python train.py --model="image classifier" --train_examples=295000 --horizontal_flip=false --rotation_deg=10 --inner_norm=false --patch_size=[2, 2] --adamw_lr_other_params=0.0012 --epochs=21.5 --lr_schedule="cosine" --final_lr_fraction=0.05 --adamw_weight_decay_other_params=0
Rows from block 4 of a small image classifier, named by matrix and row number. Rows with one number belong to one neuron. Each number is 50 + 10 x the weight over its row's rms, rounded and kept within 0 to 99. All counts start at 0.
After each neuron's rows are labels from the 100 images, of 14848, where the neuron reaches its largest size: "strongest on" is what is common among them. Only what is clearly more common there than usual is listed. The data: numbers of one to four digits printed on busy colour backdrops. In brackets: how many of the 100, against the usual share in percent.
# gate: MLP gate (model.blocks.4.mlp.gate.weight, 384x192), inputs 0-95
# fc1: MLP up (model.blocks.4.mlp.fc1.weight, 384x192), inputs 0-95
# fc2: MLP down (model.blocks.4.mlp.fc2.weight, 192x384, transposed), outputs 0-95

gate.309:46 34 50 52 53 58 53 31 57 60 47 46 46 63 44 67 56 58 53 50 45 59 69 52 38 62 59 35 44 34 62 29 52 57 59 62 43 48 50 85 41 52 60 50 47 46 32 40 40 61 58 49 45 53 52 50 54 53 58 63 45 42 38 50 50 52 56 55 58 39 47 55 28 54 55 53 44 61 59 41 33 54 50 40 46 35 65 51 47 71 47 60 68 39 44 43
fc1.309:42 39 42 62 40 57 65 43 60 41 60 66 52 41 39 62 57 45 67 43 41 35 48 43 59 54 56 41 48 33 57 54 47 52 29 51 51 57 67 59 51 49 59 57 39 50 43 55 41 62 44 38 52 44 59 50 57 46 51 52 57 46 17 61 63 38 51 49 31 38 40 48 53 46 61 52 41 61 62 50 39 67 34 45 60 44 45 46 51 44 39 53 67 32 46 49
fc2.309:45 46 57 36 59 38 52 65 39 48 44 47 47 36 44 58 47 45 41 51 49 47 57 44 54 49 31 52 49 56 34 52 70 48 54 47 33 56 58 49 76 39 44 49 53 42 53 63 41 62 70 65 45 67 44 50 48 55 43 46 21 52 55 51 47 58 51 67 41 44 35 50 50 61 48 56 59 50 62 65 67 39 34 40 53 66 54 44 50 54 57 45 37 58 61 44
strongest on: grey ink (29 vs 8.1)

gate.4:56 60 66 63 76 36 45 34 72 51 60 40 51 50 45 58 57 56 55 53 44 65 51 44 50 60 56 32 61 54 58 45 40 48 48 48 62 47 50 38 56 46 51 53 57 69 45 52 60 30 23 42 47 61 28 62 47 60 49 50 35 67 45 62 48 41 64 47 45 49 45 50 69 61 38 63 45 41 55 62 61 47 41 43 48 50 43 33 40 50 40 57 59 40 51 38
fc1.4:36 33 32 35 32 48 50 59 56 24 48 41 51 58 52 43 52 38 49 58 63 44 53 48 49 39 59 53 49 32 49 66 49 68 37 59 52 40 48 51 44 54 31 60 45 38 61 46 65 67 50 50 45 48 41 66 51 37 59 66 27 41 57 43 63 64 59 59 43 61 65 60 47 57 38 53 39 53 37 47 55 60 38 52 49 50 65 55 57 51 49 33 53 55 55 65
fc2.4:47 38 71 40 47 45 53 44 49 58 72 41 33 60 53 61 54 50 57 69 64 51 51 35 53 50 47 57 33 59 59 43 57 40 48 56 41 57 70 47 54 59 48 61 58 60 41 51 57 53 72 38 48 49 51 46 46 68 42 59 54 26 49 44 55 51 47 59 41 58 52 45 45 62 47 44 62 43 35 45 37 62 37 48 48 53 59 41 49 50 53 54 28 42 38 60
strongest on: red ink (27 vs 8.4)

gate.271:52 47 35 44 48 60 41 66 34 54 53 42 30 53 51 58 57 30 45 42 43 65 38 45 44 43 52 45 64 59 69 53 49 54 47 49 35 38 43 36 48 45 49 80 62 39 62 49 49 64 46 48 59 72 38 39 63 44 43 41 46 49 54 41 52 37 56 52 54 54 37 55 44 57 46 50 57 52 57 55 58 66 37 40 46 54 49 43 30 45 48 32 55 42 38 53
fc1.271:55 45 55 45 36 44 51 53 51 63 61 50 32 54 41 37 34 49 52 53 53 55 45 44 68 45 46 36 59 57 58 55 50 56 63 41 58 57 47 55 43 52 43 58 58 29 59 66 44 58 37 51 49 46 56 39 77 53 58 18 33 55 54 50 33 44 41 24 37 51 38 46 64 59 38 53 58 56 43 53 43 52 38 70 51 36 56 33 45 64 47 32 58 49 40 55
fc2.271:56 49 45 52 57 56 36 43 46 40 39 58 57 57 61 44 56 45 50 59 74 61 44 40 36 45 30 74 44 62 33 67 51 52 54 63 62 50 47 41 58 31 37 54 52 55 48 50 60 37 48 48 48 56 61 58 38 48 60 52 57 51 55 32 42 52 51 50 64 46 43 57 50 58 52 39 61 67 56 49 47 55 74 44 53 33 44 48 53 61 60 59 65 29 52 49
strongest on: length: four (81 vs 25.2)

gate.210:54 47 41 46 35 53 41 34 56 61 43 50 56 43 69 36 59 55 48 54 47 44 39 61 31 36 48 46 47 57 60 50 41 56 52 52 61 45 61 42 50 42 51 53 41 20 34 75 48 54 52 56 54 62 54 57 68 44 45 56 59 71 60 47 46 52 71 58 58 45 69 43 62 48 63 38 40 63 64 45 41 44 57 49 49 48 56 51 52 57 60 45 58 47 32 38
fc1.210:55 60 31 41 64 51 46 45 55 60 49 42 55 68 58 38 53 34 35 46 54 34 41 60 51 50 59 63 62 54 55 62 43 44 27 63 57 33 57 37 50 52 49 66 53 39 44 59 50 53 38 43 40 61 52 48 61 64 62 47 54 49 48 66 49 50 40 46 49 43 47 59 61 48 67 35 52 54 40 56 32 32 35 55 75 51 54 51 40 46 56 49 45 55 78 52
fc2.210:42 55 54 62 49 41 41 34 58 49 47 33 55 64 50 71 44 34 49 55 61 57 43 52 36 51 49 49 39 48 42 47 62 68 49 41 38 77 76 52 35 38 38 63 62 61 48 47 58 47 59 58 36 55 45 57 42 48 64 51 44 67 51 39 57 40 55 43 46 53 35 47 47 35 36 62 57 67 58 62 55 54 50 40 46 45 48 53 44 57 35 59 45 51 37 65
strongest on: first digit: 3 (29 vs 10.7)

gate.31:42 46 43 25 57 34 69 44 56 52 61 53 46 63 38 46 27 39 67 57 61 62 48 53 42 37 78 58 46 62 42 46 64 49 66 58 47 44 60 49 48 54 44 66 61 40 54 34 66 53 39 43 63 39 50 51 55 49 30 38 69 51 65 44 55 58 46 47 51 43 56 48 51 53 48 55 51 43 67 44 55 37 48 46 42 44 39 57 40 30 46 62 44 37 58 45
fc1.31:63 50 39 47 45 37 41 49 54 45 66 55 27 59 29 64 46 42 66 62 51 52 50 43 65 46 63 52 52 48 39 51 73 53 53 46 36 46 45 46 39 49 39 52 49 50 55 36 57 58 48 34 27 29 55 51 56 46 41 46 55 42 66 27 71 62 50 51 44 52 56 55 50 61 56 55 48 37 72 45 61 40 54 56 33 64 41 58 40 43 29 54 42 47 42 57
fc2.31:18 52 28 46 44 51 65 32 73 74 42 51 50 40 56 42 65 42 43 39 61 53 52 59 56 55 49 48 35 42 45 53 33 65 48 47 59 47 51 52 58 58 61 63 45 43 60 42 64 45 39 45 54 51 46 59 59 54 68 70 49 71 52 56 61 50 49 45 60 36 56 51 37 28 52 37 47 45 46 68 58 42 49 46 49 50 51 52 42 46 57 44 67 21 58 54
strongest on: length: one (78 vs 24.5)

gate.331:45 47 52 49 48 64 51 49 36 50 43 52 55 53 46 43 47 52 38 45 57 61 72 52 56 61 50 46 37 31 45 52 49 36 56 50 56 63 58 34 49 60 42 51 68 50 54 59 41 38 42 50 45 50 59 44 38 49 39 45 49 58 65 50 44 54 36 50 60 53 75 55 61 53 53 52 48 29 43 55 40 35 60 51 61 57 31 49 47 50 67 55 40 43 56 46
fc1.331:44 75 80 50 55 51 54 61 40 42 35 37 44 61 48 46 67 36 48 62 62 75 58 45 57 36 48 37 40 41 32 63 52 44 49 48 53 41 56 53 44 43 54 63 61 37 46 55 51 61 56 43 39 54 53 47 45 46 60 26 45 47 57 40 50 62 45 59 62 61 39 39 55 52 55 40 65 50 47 41 28 57 57 43 52 50 49 49 55 51 61 58 32 49 45 50
fc2.331:60 49 53 48 39 69 52 36 50 58 50 66 35 51 52 49 67 33 69 49 38 52 38 44 54 38 38 53 58 55 46 49 35 36 53 49 38 68 56 35 44 70 27 27 54 45 37 38 62 57 49 60 44 64 40 38 70 45 54 56 69 55 50 55 69 50 55 54 54 34 58 50 53 58 46 68 43 55 49 48 60 66 53 25 52 47 45 51 52 63 40 53 48 53 33 50
strongest on: length: one (78 vs 24.5)

gate.93:48 36 40 42 65 36 34 57 58 52 65 76 46 55 60 53 36 57 66 40 36 47 49 56 47 39 67 51 51 61 45 35 47 50 47 51 42 61 44 37 56 65 64 48 42 55 51 66 64 53 33 64 45 59 51 57 41 45 48 43 50 44 55 30 49 65 61 61 60 56 65 47 36 38 43 66 39 49 52 44 57 50 30 63 66 51 35 52 22 47 56 43 50 43 43 59
fc1.93:38 23 47 44 64 39 39 30 41 29 56 55 61 35 48 58 44 51 50 63 60 56 52 40 58 45 49 44 64 43 39 36 49 50 44 40 45 50 52 60 49 53 55 41 58 48 33 44 43 65 58 53 41 70 70 49 55 55 39 68 56 40 24 30 56 52 55 57 57 64 45 48 56 61 49 45 31 62 55 51 40 53 51 72 56 55 31 33 40 46 60 55 49 52 47 55
fc2.93:39 59 46 37 44 69 70 40 77 56 43 42 47 51 50 42 56 54 41 57 43 50 51 34 55 53 51 51 32 62 48 59 51 52 61 48 55 48 44 45 58 45 60 51 51 50 50 39 48 43 31 52 59 50 45 58 47 51 41 42 52 67 53 58 41 52 50 48 57 55 51 44 57 48 62 40 42 72 39 52 51 47 56 44 37 35 62 69 44 31 37 59 64 38 51 40
strongest on: red ink (37 vs 8.4)

gate.214:54 64 55 55 47 48 55 55 46 58 39 45 44 46 43 39 64 30 52 54 32 39 59 54 77 45 42 50 49 59 31 49 50 65 41 42 44 57 51 40 47 55 47 59 53 40 62 41 63 40 63 45 63 51 52 70 56 51 59 47 27 53 37 54 56 34 52 56 52 55 48 62 47 49 54 39 41 54 40 63 53 35 59 49 52 57 62 60 51 60 56 27 73 69 46 45
fc1.214:53 46 47 47 60 61 53 46 36 34 59 47 60 69 64 33 63 35 58 56 41 29 46 61 29 37 46 58 53 43 41 65 53 66 68 46 55 37 56 49 64 50 50 45 73 54 43 48 45 73 73 52 55 29 52 52 58 58 40 50 51 35 37 62 35 52 67 52 53 74 59 41 63 49 52 50 42 54 40 34 55 40 45 57 46 49 40 47 49 51 59 46 46 57 61 46
fc2.214:41 61 48 44 51 39 52 43 42 48 59 41 50 43 30 47 51 60 37 43 59 47 74 53 49 47 73 46 42 47 51 52 67 39 56 49 45 59 46 45 52 50 54 58 52 44 44 52 66 46 41 51 31 53 64 54 57 52 78 47 60 41 34 52 44 55 48 42 33 58 40 55 50 51 38 51 46 43 45 68 68 66 54 47 59 46 78 52 48 50 61 42 56 62 42 64
strongest on: first digit: 3 (29 vs 10.7)

gate.17:48 69 59 47 44 47 50 67 54 65 50 44 49 36 64 52 38 51 45 49 50 51 59 50 59 44 60 39 39 63 40 62 59 38 38 36 55 42 33 42 66 59 43 57 33 65 42 45 46 17 53 36 43 51 56 49 53 52 59 60 44 40 36 40 42 42 58 35 49 60 62 51 42 56 41 41 56 42 51 41 49 35 46 47 54 56 59 37 38 51 46 53 56 61 23 56
fc1.17:52 53 39 70 47 55 43 33 25 45 52 51 51 56 54 49 52 66 58 54 70 45 55 61 37 37 37 65 63 64 20 60 27 48 38 52 43 34 30 65 47 43 61 45 39 38 52 28 44 55 48 45 55 63 43 53 55 52 46 48 51 45 38 60 42 50 47 62 53 51 43 35 52 50 68 57 64 43 46 39 40 48 63 44 53 46 48 56 45 65 29 45 52 44 57 52
fc2.17:66 64 52 49 44 55 25 58 46 37 50 53 41 56 51 42 33 48 55 51 36 46 42 41 49 62 44 49 54 51 62 60 43 68 58 51 54 43 27 50 40 44 42 54 52 49 41 55 66 38 67 43 64 19 49 40 58 72 64 55 59 39 40 55 52 44 46 60 54 40 51 52 46 62 38 63 46 62 43 62 45 59 52 67 42 47 33 57 42 51 58 46 40 47 39 54
strongest on: black ink (40 vs 8.2); first digit: 9 (28 vs 9.7)

gate.128:64 47 43 55 52 31 51 34 69 56 57 43 52 56 44 65 52 67 65 68 55 52 28 50 54 54 54 44 46 55 45 45 61 34 47 51 50 45 29 62 41 53 50 46 34 53 48 33 47 60 48 46 57 33 42 66 30 46 43 54 45 47 56 52 41 58 58 60 41 45 60 45 55 51 66 75 47 54 37 34 65 53 59 51 70 66 29 65 69 49 58 60 51 53 43 38
fc1.128:46 61 60 59 56 63 54 41 38 58 43 44 44 51 43 53 37 35 32 42 47 58 55 44 59 48 65 61 39 47 47 48 37 54 59 59 38 46 48 42 45 61 60 52 42 49 51 53 66 35 57 56 38 67 56 42 54 54 55 39 60 62 43 55 58 34 48 49 55 58 58 44 63 58 48 45 49 76 53 61 41 36 51 44 34 43 47 41 36 54 46 40 43 32 54 57
fc2.128:43 61 51 61 56 41 50 37 45 56 56 45 49 58 53 45 41 48 62 53 45 61 54 62 45 47 48 60 46 53 72 35 53 36 37 51 71 22 33 55 51 38 32 60 31 37 24 59 53 34 51 62 59 41 53 79 37 48 49 55 47 51 57 49 63 67 45 36 58 33 46 58 35 38 38 49 39 47 56 59 43 51 59 47 57 59 34 50 47 44 50 61 51 49 58 54
strongest on: grey ink (26 vs 8.1)

gate.254:48 63 54 64 30 58 61 60 41 41 54 61 40 52 40 22 45 56 44 50 64 42 43 58 39 57 51 37 62 39 46 34 42 57 32 41 63 57 64 82 46 50 54 71 70 79 46 47 41 53 44 39 54 43 51 39 22 60 45 48 38 55 60 44 38 54 60 53 36 63 57 62 62 66 48 34 40 49 53 60 53 58 61 59 49 69 49 50 50 53 52 45 60 50 37 47
fc1.254:62 54 43 48 70 53 64 38 65 50 50 69 42 45 49 59 52 59 61 62 38 38 40 35 45 48 60 54 43 48 32 53 71 29 61 70 32 55 43 46 36 51 45 44 48 36 59 52 35 58 54 48 63 38 51 75 33 57 46 27 54 34 54 45 50 48 40 45 54 43 62 46 48 64 52 47 51 41 34 50 53 45 43 59 61 46 46 45 41 65 54 42 48 38 47 38
fc2.254:44 43 52 62 45 53 37 47 45 63 45 61 61 46 64 43 63 49 31 50 33 48 61 69 46 66 49 62 44 47 60 44 54 44 45 64 48 55 42 46 55 61 59 40 34 59 42 84 63 36 59 53 42 42 59 60 53 60 40 46 54 28 52 68 50 38 61 41 49 45 32 63 58 61 53 45 56 59 28 43 49 21 64 45 40 48 44 71 49 77 56 53 51 54 45 54
strongest on: length: one (49 vs 24.5)

gate.92:52 59 42 40 79 36 57 59 56 53 56 59 48 55 59 29 49 66 52 33 48 34 46 45 45 46 44 55 48 65 43 43 54 63 39 49 52 30 53 24 48 51 50 58 59 63 55 45 60 51 37 62 43 43 53 48 41 53 54 33 46 38 62 48 61 52 53 46 56 43 50 71 38 55 40 57 47 51 54 49 55 40 64 49 52 29 62 63 36 58 73 48 41 63 57 50
fc1.92:52 51 45 61 30 51 45 34 46 43 44 56 56 44 49 41 43 53 49 64 44 54 52 39 44 49 62 40 49 42 34 58 44 52 37 41 66 51 48 45 58 31 61 37 69 57 33 46 43 53 64 59 42 40 45 59 39 54 48 70 73 54 48 45 53 48 46 56 57 55 57 46 21 35 45 50 59 49 57 40 55 57 56 73 37 44 61 49 52 60 47 46 58 35 34 54
fc2.92:59 45 51 52 66 51 46 29 46 58 52 57 40 50 50 48 35 46 56 55 43 45 40 34 55 52 52 35 52 40 48 65 65 58 51 58 55 55 65 46 45 51 51 38 48 35 63 40 56 57 40 46 49 75 44 71 70 54 47 69 45 68 54 30 39 48 33 43 39 42 65 34 58 54 55 44 55 60 59 71 37 43 50 49 40 44 39 69 56 34 48 63 40 47 56 46
strongest on: length: four (55 vs 25.2)

gate.39:69 54 69 56 51 32 54 64 50 48 43 40 36 78 46 40 44 55 36 50 63 43 44 34 55 53 37 52 62 35 64 34 53 44 46 48 52 69 42 64 44 51 51 36 62 45 44 40 61 50 47 54 46 57 39 52 53 40 24 57 50 51 38 65 58 34 73 49 37 43 58 39 47 54 37 54 43 37 31 51 50 51 56 52 55 62 44 56 54 45 45 53 57 38 56 61
fc1.39:73 45 64 50 66 30 70 59 42 53 64 39 56 47 47 35 44 49 51 55 61 48 45 60 46 59 40 52 54 34 43 49 61 59 52 47 56 55 45 54 44 38 60 58 54 29 54 60 61 32 70 44 60 61 54 60 69 59 65 48 47 58 36 56 51 49 67 57 59 35 37 49 51 52 46 52 56 69 41 37 60 47 53 55 52 43 70 60 39 58 44 46 56 46 51 54
fc2.39:52 64 51 55 48 54 29 46 55 60 33 43 53 52 53 61 50 58 32 50 52 48 41 39 63 55 58 57 50 39 42 59 61 65 47 57 53 46 47 60 46 45 44 55 33 61 44 47 38 50 49 56 32 40 40 46 51 44 47 63 49 56 51 44 64 46 44 68 41 48 60 39 59 33 68 41 66 29 65 60 59 65 52 54 46 41 58 50 38 44 54 49 33 30 68 42
strongest on: length: one (55 vs 24.5); pink ink (43 vs 8.7)

gate.273:61 50 52 58 38 68 57 49 58 67 41 42 56 55 35 38 54 36 48 57 67 51 39 43 62 37 46 61 55 49 49 37 28 46 45 62 42 59 58 58 25 53 62 44 66 53 62 49 47 62 51 51 60 45 44 29 48 47 47 46 62 41 36 58 41 57 44 45 43 56 74 65 46 42 50 34 47 50 44 58 56 52 50 39 59 54 41 48 54 49 55 65 73 51 63 39
fc1.273:74 56 56 27 51 61 29 50 48 39 51 56 53 41 62 53 51 55 50 52 50 55 46 40 30 48 54 42 51 55 58 44 47 65 51 35 59 33 43 38 50 47 39 56 47 60 43 68 55 40 34 48 58 40 41 59 45 61 37 59 41 61 49 32 56 48 60 66 51 43 64 43 52 50 39 52 37 52 55 57 49 39 67 59 46 43 63 59 43 45 61 50 45 39 48 57
fc2.273:40 39 57 67 25 52 56 61 43 63 56 61 42 72 52 72 72 36 38 45 35 54 61 58 43 48 45 43 62 49 55 35 60 36 39 54 54 51 67 61 53 50 51 48 47 58 46 41 46 44 59 67 56 32 31 40 60 52 42 42 81 53 58 42 48 45 32 44 54 63 31 51 40 38 42 57 66 45 43 53 44 50 40 34 44 46 41 52 48 41 55 61 55 47 55 49
strongest on: length: four (75 vs 25.2); pink ink (28 vs 8.7)

gate.264:54 55 48 74 46 69 73 41 50 57 36 36 49 65 44 34 38 61 69 39 52 42 64 57 63 34 56 46 48 34 45 42 50 43 49 54 73 52 48 54 57 53 47 39 41 35 39 51 58 47 59 58 41 45 57 40 48 41 55 42 49 76 41 68 64 38 35 31 60 50 37 54 52 54 68 59 48 52 45 60 76 56 51 51 47 48 47 47 49 60 44 53 38 45 31 56
fc1.264:51 39 61 65 63 50 43 47 51 57 46 46 38 53 57 41 48 48 63 41 44 61 50 56 50 42 57 69 45 40 49 45 51 42 51 33 31 64 55 68 37 42 37 44 52 37 41 51 49 43 53 52 50 50 58 47 60 56 39 29 65 71 54 39 51 44 41 49 44 51 48 58 52 39 39 50 39 59 60 53 58 41 51 31 59 43 68 44 48 65 52 65 50 39 42 51
fc2.264:53 54 47 50 59 63 64 39 55 53 63 52 44 61 57 66 35 52 42 49 49 45 37 64 59 37 54 50 43 53 32 57 34 58 54 48 49 58 44 45 49 39 50 48 50 42 43 48 47 47 53 25 56 48 69 65 64 54 70 48 37 44 48 39 37 72 73 52 55 43 52 48 45 44 51 38 44 70 56 50 44 78 60 49 50 34 57 41 35 42 52 36 45 46 45 48
strongest on: length: four (54 vs 25.2); white ink (33 vs 8.4); first digit: 3 (29 vs 10.7)

gate.10:48 57 60 45 61 49 53 53 49 50 54 62 56 55 36 59 43 49 45 36 38 44 51 21 37 37 65 33 52 46 53 44 61 38 56 32 20 56 60 68 66 48 59 40 61 65 36 48 58 55 40 53 28 49 59 42 46 43 49 55 59 42 25 56 65 52 55 48 49 47 47 36 34 47 44 60 48 45 47 42 40 60 49 52 53 61 49 42 47 59 64 61 53 54 57 64
fc1.10:57 46 69 64 59 48 45 38 30 33 48 53 58 45 63 45 41 68 39 45 52 57 43 67 80 42 36 47 55 46 51 55 56 59 47 49 48 54 47 41 58 52 50 69 61 61 40 35 74 40 48 54 32 67 45 47 55 40 52 46 44 53 54 49 60 41 32 48 31 50 49 42 60 55 63 33 64 47 49 50 46 48 53 40 38 61 50 27 51 60 59 46 49 61 43 51
fc2.10:41 41 57 43 48 45 64 51 51 74 33 53 39 51 43 45 62 53 42 57 45 48 52 61 43 48 44 58 52 58 48 63 65 41 44 66 49 38 47 44 57 43 48 56 33 38 43 48 34 71 39 63 55 44 56 32 33 55 46 41 34 58 61 45 54 50 54 37 46 54 57 61 50 40 38 38 30 42 66 60 30 35 44 44 76 32 42 55 48 62 58 48 60 51 32 58
strongest on: red ink (42 vs 8.4); first digit: 3 (33 vs 10.7)

gate.351:47 51 53 36 50 68 47 36 57 48 72 62 54 63 43 43 52 66 68 56 51 36 52 62 37 41 45 56 54 57 62 61 38 44 57 39 47 43 55 58 54 63 39 57 50 54 57 53 45 55 42 50 59 71 54 46 34 57 46 38 32 59 47 25 48 47 51 49 44 38 41 47 57 72 38 50 46 51 51 60 49 37 41 46 48 54 45 51 38 25 55 41 42 51 57 57
fc1.351:50 55 48 40 71 44 43 47 38 53 40 23 59 58 60 62 49 40 36 51 43 45 63 49 55 55 30 54 63 43 45 50 68 40 40 47 43 65 56 66 38 48 49 52 40 41 50 47 49 42 56 45 57 34 49 52 56 49 27 59 65 36 68 57 53 66 34 44 51 66 59 42 55 35 59 55 54 39 36 42 53 53 55 54 61 62 64 69 61 63 31 63 60 56 51 70
fc2.351:48 54 55 52 49 55 57 45 48 37 41 57 58 49 54 47 53 43 57 56 36 59 49 42 36 56 43 55 64 55 51 62 36 35 48 66 47 44 64 40 42 42 61 48 35 56 69 67 42 45 35 43 45 34 58 14 52 37 36 52 22 38 40 58 51 40 63 48 51 47 47 59 50 54 47 59 44 38 51 44 54 53 55 67 48 56 40 33 51 53 59 62 50 57 46 36
strongest on: black ink (26 vs 8.2)

gate.146:54 56 71 50 48 35 41 49 40 57 52 73 48 46 60 41 56 55 47 60 51 49 50 61 48 74 42 64 45 51 60 46 55 56 51 46 48 63 55 44 63 33 52 57 46 41 44 53 58 31 56 39 27 60 54 59 47 45 44 60 40 50 59 55 42 57 64 35 43 55 51 54 36 44 24 59 61 29 41 49 39 65 56 55 33 41 29 48 36 51 29 49 41 49 49 43
fc1.146:61 52 80 53 48 65 49 39 34 34 62 58 43 38 52 47 55 52 60 52 47 45 52 59 54 46 51 55 35 50 63 50 51 48 41 46 44 55 61 50 62 41 38 56 44 51 44 53 49 53 60 48 28 36 58 57 44 35 53 59 50 40 59 53 45 55 55 46 41 49 57 51 46 41 49 56 51 36 49 66 51 75 60 77 40 53 36 52 49 38 24 43 41 58 60 49
fc2.146:57 47 35 52 47 50 48 55 36 37 48 46 35 73 40 62 47 35 53 57 38 50 56 35 61 31 55 52 40 56 61 52 47 60 66 59 56 35 54 42 45 36 46 50 42 34 63 40 33 32 39 34 47 56 62 57 59 67 58 45 55 56 38 68 71 44 64 39 36 57 47 48 57 44 59 67 49 50 75 54 44 49 53 44 55 57 56 65 46 51 58 72 59 51 51 40
strongest on: black ink (52 vs 8.2)

gate.208:78 43 46 43 64 59 83 45 46 74 33 54 41 54 36 49 55 57 51 57 50 49 46 54 48 57 61 35 51 45 45 42 39 55 59 42 55 47 57 34 32 59 59 48 61 45 49 39 48 40 48 54 47 65 50 50 69 46 52 57 60 53 46 56 56 47 45 52 64 45 67 82 50 38 53 52 51 38 45 54 45 50 64 59 28 53 43 41 42 59 60 48 48 34 63 44
fc1.208:34 55 47 44 55 41 75 44 45 68 45 49 60 42 49 61 51 59 49 42 54 49 55 44 55 48 63 54 42 55 57 29 55 67 52 55 41 34 50 32 67 41 70 51 38 49 72 52 53 42 42 44 44 55 53 48 55 61 56 51 56 50 34 54 56 59 58 54 44 50 68 36 50 55 52 55 55 69 35 64 51 24 52 57 68 39 53 51 57 53 57 49 45 68 45 59
fc2.208:35 46 40 43 57 55 55 62 39 43 62 66 54 43 40 19 53 46 62 49 71 52 41 46 57 55 60 37 67 41 49 57 38 56 55 49 45 36 73 44 39 34 48 56 59 44 47 35 57 46 56 67 49 60 32 47 32 54 59 43 42 59 43 54 43 51 36 52 47 55 39 34 42 30 56 57 60 55 53 45 51 44 49 53 55 55 43 56 54 51 32 54 47 58 48 28
strongest on: first digit: 1 (26 vs 10.2)

gate.345:50 54 50 51 46 50 51 45 46 31 50 48 44 57 37 44 56 53 66 56 46 44 54 54 33 31 42 46 60 52 47 56 43 58 31 65 62 40 58 41 62 54 64 36 56 37 47 39 31 59 55 48 46 38 50 43 70 45 53 52 37 38 67 31 44 73 37 45 38 53 50 48 38 42 58 47 49 53 65 37 49 43 54 58 44 46 45 63 60 52 44 62 49 58 54 43
fc1.345:35 61 54 55 38 54 43 59 55 47 47 51 47 45 55 53 54 46 55 48 38 59 58 60 48 58 38 50 53 32 44 63 47 61 31 63 34 45 53 67 57 48 64 33 61 50 55 49 37 57 46 54 23 51 54 60 43 40 32 58 44 44 61 50 51 53 32 54 34 57 58 67 53 62 53 52 53 40 59 42 35 52 51 52 55 51 56 60 43 54 60 60 60 41 47 63
fc2.345:56 38 30 48 45 57 43 38 56 65 52 52 41 47 50 54 44 46 52 29 56 56 62 42 51 44 52 41 60 61 62 50 38 29 42 49 60 57 46 56 55 52 57 50 44 51 56 33 32 47 59 65 52 49 31 61 69 56 50 48 53 66 57 66 36 48 57 42 45 37 54 51 46 58 60 62 55 47 64 54 44 55 57 43 36 31 38 52 58 37 35 61 55 59 59 57
strongest on: black ink (31 vs 8.2)

gate.304:46 61 37 55 50 57 46 42 44 47 44 69 47 37 49 64 66 59 63 44 51 38 46 51 56 65 35 33 54 43 56 24 59 43 31 57 46 56 32 44 67 58 50 39 54 53 57 50 42 59 59 55 59 45 63 56 44 56 63 60 41 48 65 47 36 53 52 68 77 42 44 49 27 39 53 47 39 72 48 56 63 42 69 54 43 49 47 39 45 61 52 53 64 60 30 65
fc1.304:62 52 54 39 63 43 44 40 55 54 46 48 54 70 58 51 42 47 54 62 49 56 55 58 71 58 62 65 49 54 38 29 28 68 46 39 50 58 61 33 57 26 36 59 31 44 49 58 51 54 57 68 60 44 54 34 40 53 60 53 51 56 52 47 38 40 76 54 45 56 55 50 42 56 41 48 61 39 50 37 47 53 33 34 51 49 71 62 53 54 52 55 60 66 59 39
fc2.304:57 47 56 53 54 74 69 47 31 37 45 46 46 51 66 24 51 40 53 39 59 67 48 50 42 48 44 55 54 66 41 58 62 63 57 68 61 55 51 68 57 51 53 68 50 57 59 48 39 52 49 48 43 58 37 42 45 54 58 45 40 56 39 48 65 43 49 40 44 47 35 58 66 48 53 42 50 41 33 50 61 46 50 56 44 52 45 35 35 60 53 50 42 42 47 53
strongest on: length: four (60 vs 25.2); purple ink (27 vs 8.2)

gate.46:64 60 21 82 45 47 60 50 50 34 42 63 22 54 58 45 55 67 51 48 29 48 57 36 71 56 48 31 50 54 78 53 51 59 30 32 55 64 46 65 38 63 50 55 62 47 39 42 48 50 47 48 57 57 43 52 44 42 42 49 61 38 42 40 52 55 48 42 45 52 57 46 54 33 55 69 46 44 60 53 48 64 39 50 38 55 52 54 61 39 54 53 50 41 62 56
fc1.46:63 36 39 76 43 60 69 52 59 55 52 39 38 48 65 47 45 51 63 50 67 44 61 43 46 45 44 53 47 34 54 48 48 40 56 53 41 55 56 61 46 52 38 58 77 40 42 49 61 75 57 36 54 57 50 39 41 43 30 49 44 38 41 28 49 62 56 49 66 45 50 53 70 39 58 45 40 45 45 45 48 59 50 46 56 46 37 43 66 26 54 53 43 38 52 53
fc2.46:35 37 35 41 47 43 53 45 39 43 66 54 34 34 44 71 65 42 42 42 51 43 57 55 60 55 52 46 52 32 39 55 49 62 45 52 45 50 54 49 64 55 57 50 56 54 60 56 45 53 44 62 53 69 52 50 43 57 54 56 45 38 59 54 43 48 40 60 26 56 55 40 44 48 57 57 44 42 57 46 50 34 47 34 47 45 69 62 33 35 53 36 53 42 29 57
strongest on: length: one (64 vs 24.5)